config.toml
train_examples = 145000
encoder_activation = "gelu"
encoder_parallel_block = true
encoder_num_experts = 32
encoder_moe_every = 1
encoder_shared_expert = false
optimizer = "muon"
nesterov = true
orthogonalizer = "newton_schulz_5"
max_grad_norm = 1.0
warmup_steps = 4000
weight_decay = 0.009
Rows from block 3 of the encoder of a small masked image model, named by matrix and row number. Rows with one number within an expert belong to one neuron, the router's apart. Each number is 128 + 24 x the weight over its row's rms, rounded and kept within 0 to 255. All counts start at 0. Numbers have three digits each. After the name is the row's rms in percent of the matrix's.
Before each expert's rows are labels from the 100 images, of 14976, where the router gives the expert most weight on average: "responds to" is what is common among them. Only what is clearly more common there than usual is listed. The data: rendered landscapes of hills, water and sky. In brackets: how many of the 100.
# router: router (encoder.blocks.3.mlp.router.weight, 32x192, trained with AdamW), inputs 64-127
# up: expert up (encoder.blocks.3.mlp.up, 32x192x192), inputs 64-127
# down: expert down (encoder.blocks.3.mlp.down, 32x192x192, transposed), outputs 64-127

# expert 29
responds to: night (97); high relief (64); dark volcanic rock (48)
router.29 246:101161148099094095161106156092133146150159131095095117148168102093140105128091162151135133160153140138110159101113159141114148103119102156097150107153104107106158123157096132110156159148091139
up.0 120:108119127150120135150150137099116170140154105116154099119182152132100109118137128110119135090108123121177133138142111111144175158132153145144119139110116114135123098091144134137154156119131137
down.0 127:136151156152137089119130105120127124119110147102094114103084102153168121130130153091106112105141133118156104154140110132106167129159137167118124141130106084190160146102161148114147094130108129
up.1 028:117100087126117156119133185131135129145115113104160143113156125146145112185143148148149097124111081122125105106137131116099096119124141117117130140127186155129129133121083128117091117116095130
down.1 037:165132138119116087099128120099130136130124090123126174106127149143100193167138121122157137113183131139098120094142167150117107161151110146098149146126107147152132136115119098104123158131138165
up.2 021:107112111129163088133111093144110166139153134123151117113146125123121130123116129133122120087119121148083154134129145128191111152109141141147128123139124123138111095078162088096170116128103145
down.2 030:142139155122125104132111132138138155151105130114114155120134150132088147126131112119142112087178124168099128123118152132158101164142121143098162116122140139179150177108116127124126137168131129
up.3 119:134110126106132117134146081119142105116107159116121108169136107117169141131112151126126129096153160078133179135145139151164143092134113121135112119149160119129126105100137165162142129106104087
down.3 129:133140150140169104145083133136107119137150153125103127117137135111178143135115122154106176149114125129112159076133178131135108163118165141149128135138095127130129155119140132120156103129088115
up.4 014:111121118146177145165144122133102127083132136103148115073158129123094123128116098127129128107117184151129126113150104110159138109113119132197180124139146114102124082116161126088138107144109142
down.4 028:159100162148130069131137129141156154149156113137115162114137156109106171161102113143128161099167105147068122115103168123148095117131092116094176132136130125159145140142131139122100173161105156
up.5 026:153130117166134093107089145139103124124101089059146138122108129137107126126110103110163086110174142120109123170131146132157123123138163169103112091137128187115107125079077134117159131118135161
down.5 033:111119149130136146105135090098161146133153132136116147132112133155097178135150115106123130125144099176090117081112171162093056151151160102092136125136099170174123136114125120096124150130114165
up.6 256:132138128169129118148100144119158079121147108096182136149127124105156117125118116104142106142080187138135126159105115179132135151146144119115116136169179112129102129138084117132131151147150120
down.6 225:129119125108115172073113125147144129165129117133088131119117103156125152109118120159096129111158131092178141095151130114087166110127169143140103118123123113128121165121130122153143112132143089
up.7 021:122098111105093156069161124117105147109093149101143174109138129118157120150143150157116149091148085103106143135143148141163117095090127172164169086131133133134115135092087142142117096155127136
down.7 028:185137159142161098106149113131112153155124078138114200120099126141106167128144124100136146083167114173091126129113177160105082147160096099088149122136131138166133141139167125162120135159112136

# expert 6
responds to: sunset (100); red mesas (51); desert dunes (48)
router.6 196:088160155102097133146107150125095149160156134111089118158133111107127125119127163153153139115158135149122161096118162140103152121112108097095146097156093108098123140154113147143162158138108130
up.0 100:124157120141140110164129110146154110117128131171101151134118159106103151122160141136133135156146103132086114133149118121120105119120130111124148121122123080126112174123110111132103101150097135
down.0 123:190128117143140135107163102132130130151150167111120108134127162130152138113121073137120146155131153128110150156151122111140104145161133117132135117163144157114118152111098098131094151116126145
up.1 080:088143109175134174126107134131144119114132113105178094125140120105169141145117117082139145119110153131141124165152164150118123153109128110148142150139169128129121109120133187163161145098140106
down.1 095:135120123143153064130137131108146132112139116127148104108120124138119137106136155190121118131120134128114088162146135159135083129139131162122123145171150139146147173137128161081124137097090152
up.2 065:110097121122107166106091141114140103157119142132166156175135153149128104134106111146122126133085137099142133112090126108144138166120152138172127081174124073112124131095136125123107115167130121
down.2 082:141122127111152138112120098121142123107128132124113184140112126122124148107121175110132106126128132180062133090103155138149122124149095160115114152081083133168169118128093102105131165143107117
up.3 052:126096146117153124129091108113170088132156130120134143092162148128120159136145130139178110095099162155122116141115124113122097168130135124124103091075116156149110097152177140122162114116109109
down.3 062:105138105083121154166161113155078112137138099156123130131089175150142129108131104143145145144143130123105149112108129138161186138136112125100116129165112076085134140119100097093127161127144123
up.4 254:145113128137139156113110094142103142119120160115134091052114149159106136119131112168101109109133143107117155149125114141105155094117145135136107131132132138137126131115130127093126139131176174
down.4 278:093110155134133124115121152111137100139138130108112162147174095098157153134084119123143112164133093119115126086143087132152125143122120160134135144100140110091115119120124138151110158108123149
up.5 089:121157089133131151115134148122112142146121101131142117093169131107185126099143105170161148100130150111141167127119113149107168101140140127107130112176156132122134121177183142129128130149177107
down.5 088:093140099108164158122075125110134138121145168161129095159052153151147186064125110133114132119150182087128130167135167113144151139112151118126123113174080098101116146129124110112147099129122129
up.6 156:146152112113107127173152158112141143127125104120155151183108113131097116152108171118125157177132127094081121111099140089122165168118106143122160155141104091125122111110071110127122126150093132
down.6 173:167149123077147128161109089128130146139114106142134091152097146115135175100125130118115123148105201069118130156141109095132172124159133120137133140166135142086099136124137100109120114135107137
up.7 028:084130127206095120134128133165135166137116125096141134103091128136113137106103135131104124108196120160126105139168118119145087116125137139136127120121136139086078144110113146132085144121117145
down.7 043:101123131098113169154151112127120119108114124141133159127101187151123154107119138130137119149110147125127144121082164141144178192139122140167093104130114089141126178110123113102146141134125124

# expert 19
responds to: night (100); high relief (64); dark volcanic rock (52)
router.19 232:116161152106104098156105153097159138143161136102099120114158106131122109163113163156136126166159111148126156097108156117099125108125113146097154104145099110109154121165120141092143156146087158
up.0 068:183154127117095118107101144126143131133087115121138154133110102110130103110147164086131119129071158124166147177119130158152117091132179114114132146099142164134092132147114162111147096119163101
down.0 076:139126126133157130112148130114137126100118100151116155118119120116137132106130134148156114106168121100103127157091135151103133123160118125122125146129153150165141125100134176112175153122101143
up.1 047:116149127100113105141162108121114116169126117097152123114123136123130118158088180143145116156075132074132130083130120118104187110130090141107111134098107129124151147159162139170120116090115097
down.1 057:114136120153116081107150122115129147139147122144111153147172151126124159142129145118167137113143061149091137157126101145169091134126111153104120142071108195163125140137128130138158148135072117
up.2 029:123156127120138106131104093151095086141132128075144203148137116137088158149110147163153082129083137086141145122124071126114105098141099130147109154104130136128154122166149121124104109092122135
down.2 032:135116140153169136115122113163112180116120140151135133111165112139130125162117084126119172123129101161128142134126144120156058123144134119112139117109138130198119140145121114133150131144114108
up.3 134:102137105135143125133123079119151153070123127130158118166147075099153104157131138114131128101095149172116132148104146177166112163115117120132149146130118137138104112076079126154167136111133131
down.3 163:163124157109124142119162131112121127171123108113118159119106087164113110124108155107102115108119109151137137127140121164081090094137129185117124146107076146135153123116123133102078087123129136
up.4 033:085091118135129147128097163091105113144121115152116131149111174122128124105089123115151140100128125119150139182145119111108209143146119124120133128138120085130124099131144155135107128148143130
down.4 041:151157130155142126128133122157134169140132121101097142106124092119123128157120139128094136085094094117180126152059128155134109131115117201111129098157125121127103154115163129165129107136113108
up.5 068:119132151143147118133115133157101145105098148143161105089096134124119119085132138095106110106154164109126150162101202131153130122129133114145116162155162133139107121119130124143109139120162129
down.5 081:147137113121105120168140118101190162125138168114146117126143155118116106140107098139157171156150138158142134092118123147087123116116141107175139102077153138141100101140107175113143114118129079
up.6 080:142096103095157138101137141109134142081099141143105133102130121102122101128163105177146149171142122135115094132126109127168077122140155123076147125114149145147124182053105138104127087144134108
down.6 093:095131115143142145207101137172103131119098183120122149133127121101129088119110119115118139112132115143143125159114127124124124147094129118115141110127083112114106136167099125129124119129093089
up.7 047:127148150131105126113175137128070119099133133093114158134156121129149112126110118174103124107132089088131157115161128133168118116117106120136165153122065145125117134147143161128130103078152144
down.7 056:133110144144124144106119127122085119097138161167141128152124095139090104128127099132121110116079113151165096143081151167193086074132119131126163111127116169150131160173144121156103110112103139

# expert 7
responds to: noon (100); purple alien crags (56)
router.7 282:108162163100099112143098161114117159161161157105095106115135100134129120118125157151145115123160121157121159090110163137094138095113118137098141097161094098110137143162104136124159155153098117
up.0 098:165142082119144104130114123131132123165091105111165117116080108134111160116146122132096129110146138138080112175129157129129161082133173143124139103128068150141133141128133102072145111114112120
down.0 104:150118143124126108141132148092150136135156199147132147166156114146135115150121136144106101126122130135122115126162096138150120112134125156152125124124102161083114164104097150102143122114130093
up.1 122:114143123121153126164119141112092085141126136086165184110104150123160112126140117118140144156155131106096149160157124121128134092103136128155134122162098176143099156158142160103157097105163107
down.1 121:158128083126128154160145135143104141115114113140155078122120112167115161167138128085109150098143090142106180089176093105100133087104104122136149148130136176110125117148115128119127113129123125
up.2 116:136133150134177072162095127082073141113127155094161170136121127140113167112148143140145097120125128088133141127095124144134102114132160148127105139136107111130112150124146102097110155150138136
down.2 106:114141162107129193115105134112171130141124155096131117147121093157123104051114119123113119108104138167128121123121130137108123098123156164132111122149150134097124141129124155111144150122135120
up.3 108:159130140101118123134118168114125107079150128100153133125150147145163127127119100186132098107113124098104120149123089090084152099103136131125170096105066138121145109127112153092115164168135085
down.3 104:102101127131158137125115132137132123164097140134103155135135135159125118145114142096104082127145129129121100133084140133138107153099129083137098091150167120112069124090170121170124142122127121
up.4 075:108128113129117125122141181098129103096120121143170122172130125099118151109138142170133174108117075086203119170141143141158100094097134116132207105169129121126095147136125144114127143102115189
down.4 087:141135140117131180141121107124127117156126154158163116139103154098137124173150107139113163140151149137122070138128124124097179105101153118137164129116137105137152135142138178090137131128103096
up.5 106:140119159123107151145090121146146101122147164164162145110114106130116151084157107119152101130098162141141121127109106119169130158113166133148123169104089135122107140161128093131136125212106142
down.5 104:114115120121094157102125160121135118146121112104159161099123146146153112095120133098087104129118135106098165110172089151126133104152125116128102121106128131093157142161066105148135118153182192
up.6 073:112112105155098118123094158110118122143115135162132147202120119101106092141094101134100139103147125078141135121134113152115129110112117131148134145152082144139104168126185173119089123095110174
down.6 070:166140147107126162135082158148161058105091135137190106114098109127119121146194104143107125122101106124169128127117161143135121120143123112123133143117132099186107109161132139068118101134088135
up.7 136:103135146104109118123137152107186142148118106121142129131136130122073133146107096178118147137135147117142173151099114101096145129139146142140129132113141127120111154111150118102117100147136134
down.7 146:127158097156113090117126123114132145177097118097145083111166111162090122160112122103125107128127135092127168148160150128101153140134165132131123090133114078114112103129137118128080105093145106

# expert 2
responds to: noon (58); desert dunes (51); snowy peaks (33)
router.2 248:103156160109112105162094149162110160152150155102100115140125091127144114133108163120153093154147162158131143109103157151114115111150097104098128106159107104136168133160100133154147149155117143
up.0 013:123062126132101149106081101096145125095112131157164140129120123117120120141150148078146155160164154130114109135154167145090089141154171101129137136120128143122107160144136088122165118160086141
down.0 019:138128085142152147089112153146123159129149121142161164105131094126137109122148168096149156168153132147129120148080174109170066129116121131110143129116093094101153142117159139145149099118148095
up.1 034:160112111146126122137073105150134128086110130097110170183157135099179128136158132125108156101097116102126088115121118115107122161114147132096125113087134147116116122143093175160113118141147091
down.1 044:095125119128147104166127105114220089147104149114138108149105123110110153099127116111117164124129131134129113147102118148127189144082124092131152116134141149115096114099132126113125135117127103
up.2 009:099117113130152150113108102169156105116075135118139168133134111137128098150106130125125134126108090095140100116128117095142104111140100135120143125081102170142155125118138109184128159154144154
down.2 013:157145095154172111134127131116096111134123120135156134107125135163108119170126173114148161121129111122095119128112163118109165146109112155114131110184114130122158127136153134177150129136117113
up.3 208:122138145135175151121098112155127129132124154125175127111139122118163103090147139132112113149086104130154139156147144112123093174138138121139086179082145153125144145130123145152159174107151112
down.3 188:122152107100125097140117103092160065150137169113131168150119115139134138107120131140115154165140134137150106161073142153120177162101152107130113147156121163156091121117133139152127161104131117
up.4 184:133177124093112135165122132154135140137109107180143132105133128153029120130145164156117121119125161136122148131103209133129104193085133118204129153143109125131099096138132108141140084109116098
down.4 161:132163150077128162137126160162137117134109085139111144159140143119107185123130114130148087112111125109139142135130168129179121164080100132150130121119129155143139121120117145153147114124097145
up.5 117:131163126137135127137105129123143090136124072120090089147103109115155129157116111098123099105170149100131124114161088140125138083155104131111131118138159118131132141131135123136098121108164162
down.5 125:099129145093147130137104157146138165102146157154095122124116151137108124127107102164097114123116099123103110155121151109120108185122171163127124117142128122127129168076156117105100101156112074
up.6 173:165145157162139121118163128129110172140124123100129114127138122145152134168109110115121104125088150147121131106099117135123129134150085117124104123101193123143135104113090122143080150171150088
down.6 154:091132159126108135186148122102114136138156118139094104105128110159120139111128122136145150104087173102164136185138079179098124110110131111130105103083111128157101142122120124100148131109153146
up.7 060:136114121123111166140106107158113143183137174108169158138103124161156154124131133149122108127066114158164123135094127091152140141115148114118094124158109119131130133132167137133139101145148067
down.7 075:141131120139151117156157129106131092116129157148152125142116098158123134105127115147115163132078086092186117150083125115116182139160119126157139155128159119121110105114141129116107157142132130